python train.py --image_size=32 --cond_dim=128 --tokenizer="word" --text_encoder_layers=6 --text_encoder_inner_norm=false --text_encoder_positions="learned" --blocks_per_level=1
Rows from block 5 of the denoiser of a small text-conditioned image diffusion model, named by matrix and row number. Rows with one number belong to one channel. Each number is 128 + 32 x the weight over its row's rms, rounded and kept within 0 to 255. All counts start at 0. Numbers have three digits each.
After each channel's rows are labels from the 100 images, of 14976 (inputs lightly noised), where the channel reaches its highest value: "responds to" is what is common among them. Only what is clearly more common there than usual is listed. The data: rendered solids tumbling over patterned floors.
# convs0: first 3x3 conv (model.mid.2.convs.0.weight, 192x192x3x3, standardized in use, each kernel summed), inputs 0-63
# convs1: second 3x3 conv (model.mid.2.convs.1.weight, 192x192x3x3, standardized in use, transposed, each kernel summed), outputs 0-63

convs0.0:128148118155095129088144078138159121142111157163147095156103171117140157095182113128128163188083100141137103138142134126097144086158146123151109077124193126126118145116123104087088125101085103
convs1.0:172144144090157205144139112156103120175117107168065148098119165110147169138114144102185031142126129161192106130141123090144194127104144178157137171154062103132149170105119156193114177150081100
responds to: light from behind the scene

convs0.184:132154132122120091010146080148122105107135084160120093080154154131133189160072149111161156047126140130185150131136132139137176159139161155163067118142104198126149138128139149173190158140136124
convs1.184:075154125112138123142153115111109119126139081145125101129095061105122086104179114145118122136131097073148100136137141147061082092133132142171136055093150131106131103149096076149078151124139182
responds to: white object; count: four; grey object; its colour: white

convs0.172:165069146097122162067103139135134255169150100120148208153136137061130143127060148119126129111140153132133132160118126201117170116151130135092138132112115182101155128150121108137108142129154116
convs1.172:066124092054149156193097141154092170108109174126169113118159135085110121106125024140143091138093140143101163144154129139096075147109116131107112138173185147093088074179129160103084127127166117
responds to: spring

convs0.82:119172172137119134158115140139082109149155136116144168153127078110130169109119027121072114175120099106108099142145135080149166155157090106121082150172162153121126114177138193096136132111144091
convs1.82:171114129115152171131095156107144167136109138076171070156167103129098164064158104134087153077213119114088148178134103122153125097111153138211197166141150085108085072113105157163145108079131139
responds to: count: one

convs0.94:116109168163156175126107154149167160127112201095118157156142090129114122132158066104157110095178144105136135122118080120153064094127166128107090114132145159142143150134100160115150131114117184
convs1.94:170124105160141165167145098134101178178112121149184081115151200126119176103158142077135153105151143100137183100098141129136189160129107146114125082179076139149061061134124110126071104097171108
responds to: its colour: white

convs0.77:113130120143197150102115133139146188161136122144129134121118057063146168159164092141060063158062138141154111118097130147190107128192134143138129097183107168131112195131173153073083136119106140
convs1.77:152176120177127099134095202111142118085138092119115136154140043182100124073132155122136194106136119146138102109146139144004120127159097152111125125075175121119194146080105135130123147186137078
responds to: white object; its colour: white

convs0.117:156155131158133116083130159094050132123118112127072161134123110115146110133167041138173152099105161121152151152172126142157161139122101109130183084109130141133127132118110118073090126102113135
convs1.117:169143156162084117110179098124087122152102119135111202136181133112102128161141112093144158148099132170165082115183116155104146175151193095120147184077133196116106128107146156167180138110096096
responds to: count: four

convs0.69:116103111135067106170183077124133122124138115173134096085102193125126112127145118109112208147108135115148157176174143113082150158142126096150121174126127087148111148113140094097119127132129134
convs1.69:058132188122084119113106088114132116174158142195120133119160117121136096119142180135160050092088113155157141099145143121065134153113151182115104147121158142101135063130089114111162154161074145
responds to: count: one

convs0.120:157090099130135128091119128149209142130143098118164140092134114078138117120066171115156138119139139118163102153131151181098113152144106158079081116165135157130133132100125107158112110100137076
convs1.120:056092128147114128142116105122089129107081201118124120159089079167145139146125117096071096133108119120125082128154101141119168096149133131139146137074127139144226115140122086120139133121115180
responds to: spring

convs0.165:098040184130175130101100087140137090118114184106108155098107136116131129122214116146090138080164140137138099177129132095115111111130128136117135060127095074124145108128086084130146152140129142
convs1.165:161117090163088076161088181104102135114191124041098192156127132114114083146069130063093141113149142139097104208131113120123135119136138122144113199095129153142157151139171101100162095098123148
responds to: light from behind the camera

convs0.15:071127143116142129106130154139194080119096159123181161164176135131102148084074129143125149176129118108210104126121119128173128146122181132212157102098129140152039145094124156103103110104156092
convs1.15:145097064113100178072135145034156141154103123097031172120038141105125159141116061152141179112112109142163161104110134105096141109135181130136123219086124133136179137098106099117111151150105154
responds to: count: four; grey object

convs0.93:149133153127161185062136142112170158125115183103098129074108157131120134153126120148155120092126148126104110116142119102137139132100098101130139091120091102121138149160105152122107108123090151
convs1.93:121121125164115131143167145131139108130147126165153139172158126175142132131175075188150117124228105152173085124133137083107171186193087155141153145165164093118104165143139127085156124141144088
responds to: light from behind the scene

convs0.96:198052102126096103114100136124115110134186066085104135098141150127110116190128130159152137115113155148164114107189109176149149148099116105102135088065059100088208175078121170141098176152119096
convs1.96:038093126182151135146153136155133166123113180148119117147157100120129113134179110159048130114107139106075127081130123161095096099109114137105106158103125166089099084180148048171114127196132138
responds to: black object; light from the left; its colour: black; its colour: brown

convs0.19:154137066125132153120100148119152172155180132139188167093087135152163123140058129159162151147158146116087154147132136167108074226136112154126089167133128150135094099210146181114139140142100112
convs1.19:123172158073188085160156124147145124105113095124110104104111100096131142146154077210163062137180175123058099168155125093072137120092158133082093142123186077133132087098164137196131107145087157
responds to: light from behind the scene

convs0.132:139124166140133097165121075102121194138133077097131105140136110127124141141131116112133111128144100127123153108158122144143128123171166249151088145131141164110126133121097109128162110126108122
convs1.132:115137132097150125137102123200146094073165191145088140116141153164157127117128149155117159108109094185091093123109154134123161146208186123153157142058106140100121166130184138121104101165191160
responds to: white object; light from behind the camera; its colour: white; dodecahedron

convs0.2:095180145146089099163116140128125107108120128124142109164145126209145086087124152117134173118160123175092122182188075164164117071140159130197086094130188086103084135149090159095117133138149172
convs1.2:149121199174134152145150199079090086119095154154141131126139181149129090154148080155100147123167083172184138122154092119146067105106137100128126135116114095123100160112090162146093156181119022
responds to: count: four

convs0.139:110093119119109092154114105165135136125145207125127183114127084116127134161165173090190136078128132136117151117129098125146149150248082127146070097087110206136054102169072148123113131155108137
convs1.139:160136144116129153088170090121140207143069121175120060159070193135114099146107163102150077167149218136080162061105100136128097101106131114055139144166083095125132144095093167163130143060161104
responds to: light from behind the scene

convs0.142:124119134178126096130137110147174156123105104101127119142174115135147179113087086126168106099145136110178168149126180162151146128134114126135138090121086121120145099113148160156081118098149146
convs1.142:117092117141143092157130084127164091156088168115170065157085160140150204098164161138171130103171130142125151153095086141097155128112143120139156147193121157140176116143111191117101118076112174
responds to: dodecahedron

convs0.3:101129104134128127136146074140097109134093077150088116159095110146097118082172170109124183128138130129182114188178158162149172070138182118157132156169122126136148103179072132054097133135126139
convs1.3:068163169111033196149152079102159081169110158141145130140190144081125173101136090137099129138111115129179150132147148140166130150163152140098148156179078116117174173090164184181112109132129090
responds to: light from behind the scene

convs0.53:170160116138072085112162089137126117166094069138087119135124136146170142169108032119138126129140129108122135159181101136143180126128147131143148102139121175129119142109155146075131136157161126
convs1.53:127132107144088165086102113151083106143197113152114159030123156110116111185136159115127137111124157125204113127122174182119096142198080090117139116095107171166178155121121114174097126074107129
responds to: count: one

convs0.9:102152092167102092064153111129120144113146146142146130091080091133127109156000135152136136101130130117153133126124122154123149215164116133124144137125125137156020104162121153109166126151130142
convs1.9:150173147069113181152109145130110149178128138134061098058064084147139171081164075148098116111196191105100091115134104141102109157083086104165106136142155049148129101155085091153133128119103129
responds to: light from behind the scene; count: four

convs0.64:142188135227114145149077150135132188115176180149154143168144144116136086158059135100144147094120141142046144125145069109126105187149155103148119161167150091114116115146164074073191119155096134
convs1.64:101134147098120082117125133147123110116131114047130144143141174180154134117191123120185147121068115121122070125179147159149133144116191185109124094166134143126163160130179160110138118130102175
responds to: count: one

convs0.21:106047028146121150198141146128158153129134151148136123114149123113126159161066031104163135151124117112145136125108119140176091191123081133120147110176116099118138147128124207112111119089133133
convs1.21:106180168110182063097111117150177120078130150129150099135159097177132169170216129088076131161178120170157120113131121143104142121139163101151126147109113158145117144140046125153096148151136090
responds to: light from the left; count: four; purple object

convs0.81:099120151091142140145181167133139102085152148110214157122109146112132143074051188136120113171145139137117124146140131131080133120111121134127144144083130142111107104113156180156129154134123007
convs1.81:152149066141112127121185067079136073150125124112123133069133059081156146191137108132113096129091066105117140124133146158209081119138133133166106157159140112177150130152127113123084149098137229
responds to: grey object; white object

convs0.180:067101136135131117135180153125114122132105056141142137136124124164144138105047111125161109129133130120111108130119122140127141102144134115132140106094139123105026125103127139162110164144156037
convs1.180:142154124118124117117129064116179143104122150112117119060104127069167126128149180117137078088134174078099137128094077148122152150124163144118142134172164127113213137164157158113094128116122166
responds to: grey object; count: four; its colour: grey; white object

convs0.108:163036173080114130000092164132114130165095096120097165172125108152130123179154130120173122086147145199132134121156144135167125160132155151197102130077148149133157113149159089041160124130131122
convs1.108:103121131145136198162122122138083124080169145139118117107119150070109083096112146132190174130081130092188122076122170119127134132151102101149132104149110123157190152135186087132129127153105171
responds to: light from behind the scene

convs0.162:129174112150082090000113125141084124133137060074141149121130169149159153177133083125139152138083128113146115136115105132112161137146115144146140189118081168131107148177120098094176166115146097
convs1.162:099135160108128135180159126089146118136089100164073138109199160111085124100112085130169144180089157134088143098113149104175092149130119143139165133202144137196089214176069147215161106099157118
responds to: light from behind the scene

convs0.173:077113093085105122210081130119103124104153142122119170152136128124108099083107142103088147141112141162106154153126105194146127130142132153139121128117140154119099140130127128084122164106116160
convs1.173:119126188167118078114114150137134067073136128123162056163143164102101214155158163173134128150155133067168116115142134106160087076123097143101105133132095144125093088083143190165128123114130144
responds to: its colour: white

convs0.39:110170120137138087168150099150180086122173171096145107169126106141138101156145122128080112115129128124143100173076105095141082084109165167148030174129184150127102104181121156064155167135137104
convs1.39:138137149140110172153177073136090095140071058096146129105102155119104178078116162123141168175098165121119141145141152137101102200140152083132130017204093101151161127080099110073166147138068161
responds to: white object; its colour: white

convs0.62:000179105153123159201134127126132051142131149105147146114106092133151122161007122118082163100090132130153109142141114096114121156134148149128156133140145131126087151096079133116167158125102135
convs1.62:165133089110129142137129131149115101111037083108059122136130154205049167159141114171138185089152135137161127110165109119141174055140097080153103186171126090129136128094107128106108124133124094
responds to: count: one; light from the left

convs0.12:176129050099124102105131093113126063108128108124115142134138157125154122152125171166166155125123135099123129156073118159131109195086176166129169167094067105122093182184133150094138117126137142
convs1.12:148172131143127152179154049174162144104131062150147131147125106123120149140133114139159154113112158115144178063098126117106104234094110113091076127189096129131160135105079156087099107174088098
responds to: light from behind the scene; count: four; sphere

convs0.20:098109143110125173117149092133185173150155197115124120110115120064119088149054118113139203087148111128098123103172152162079167138141110131087131122107086194124107171115202146114140096113139091
convs1.20:111124116144132102129138137117147148113170187139125141139095130191156126097108130160072147089112152110091074173119124159102129172170124152080090137144161103159167115163096090174135130149130156
responds to: count: four

convs0.71:161051145116128131105141124126170148134134046125163075215118126083135084094245188127140152142139115122119124165160120170153145105142143127129097119101113140136153121123113124138093096135124137
convs1.71:096110154178150189133178137147136105173201127168083137134092133099094122156068099109119117144064180127176152105096122078140088161145118150038067112159104177109167086186162094092184170186103133
responds to: count: one

convs0.68:099109130067133113157133144137155088121142124118203132149149171162147127087000176139177168167158129100124127133128140088080122089122150134110115110099129108120072133108142187128128091103122102
convs1.68:116149146097112105194146168122148157111143147159128130105162155146201151139102052165122100127115121179133103114157109130143062137123098141103113144163178071122130133175076114144120119120188072
responds to: grey object

convs0.66:046127106130075161130157123116116119148156095120156100151118108107118120164091129129081151096117109153136111145114077168117120151144141148122179104181048091125151094118118183157151118132105086
convs1.66:131065118123119164084125131115134149149136151092100163070145167167129087128097086111101157089154148141140176162126102196152133107149172065082094125123114135147139095121208114080110177098104134
responds to: light from the left

convs0.38:070145156161160115160137104130142096121108134103181131202174145133131173103039137123133114121117117116137111153125115143084126115131132136096125128066139137128078142079146116108189147124172059
convs1.38:185191155080146102120107119096145174131130157103129058085106088092169216134129173092190131101113089049162139140128100126120122118176170171159144139142133083191159159127107181134143133152109176
responds to: grey object; white object; count: four; its colour: grey

convs0.55:016156110136115136128115099107112074163106129152123135135144146090129124151025047107132140128145133124127147085129108125141133177137124177122165100114156150123092175143098138152122159122102135
convs1.55:158095129115102170164125156121150157152140179096110105113138136150117145158144132055099150086117121152150141152161075130117118085086180111119111160087162103168175163103139085086122171087146218
responds to: light from the left

convs0.31:101172133155038137074131127127143099105139099110129096184188137128122167095156131088090124097100146101130096127076120148224080109117149159133070160155196114126122132106173064117178124111149099
convs1.31:105135186112125136153161089160102054138073115133098116131115086095094098127168145171115157185149134089139102178183125076085089117141126108122180109135127131125112090097148102136138123139122077
responds to: white object; light from behind the camera; its colour: white

convs0.59:104119127170136147093045154177178111121126141128132120095128134116146138116178059125150131188152124133124207112171130124171186093154176146133123128101165122090147138118115166074110135104125120
convs1.59:125153065102114104176137215047153133092134136118134118099180081110084151151091150158106130147171165064120211136130190108111096081136071122136126135061145121136159140108110079162152124138139157
responds to: light from behind the camera

convs0.116:100104136115144094104073123126142101139120122108130092182113161147150156196112107119147108169127135159062113106176127206110171194140131123162102146091129114130159092170183113142113118122152138
convs1.116:171119123034150188126097117124118160153136119171116171177156087097099100109123112150175166095114120138096097107082084118110133136146076169120144097130157147128171195167133103120139171133158158
responds to: light from behind the scene

convs0.183:222139107081129118116117135134041090121177137120157194084118144169120128171081165135146133123156165120084151099161135148140138199143096121121119081141126065121150109098133160108122121133126145
convs1.183:088104127081145112129162108158137080165119063122176159165094088142126048159115138160121083159137079144146119161164127062079159130129133101160175092128114185150100106127167098154114120138163098
responds to: count: four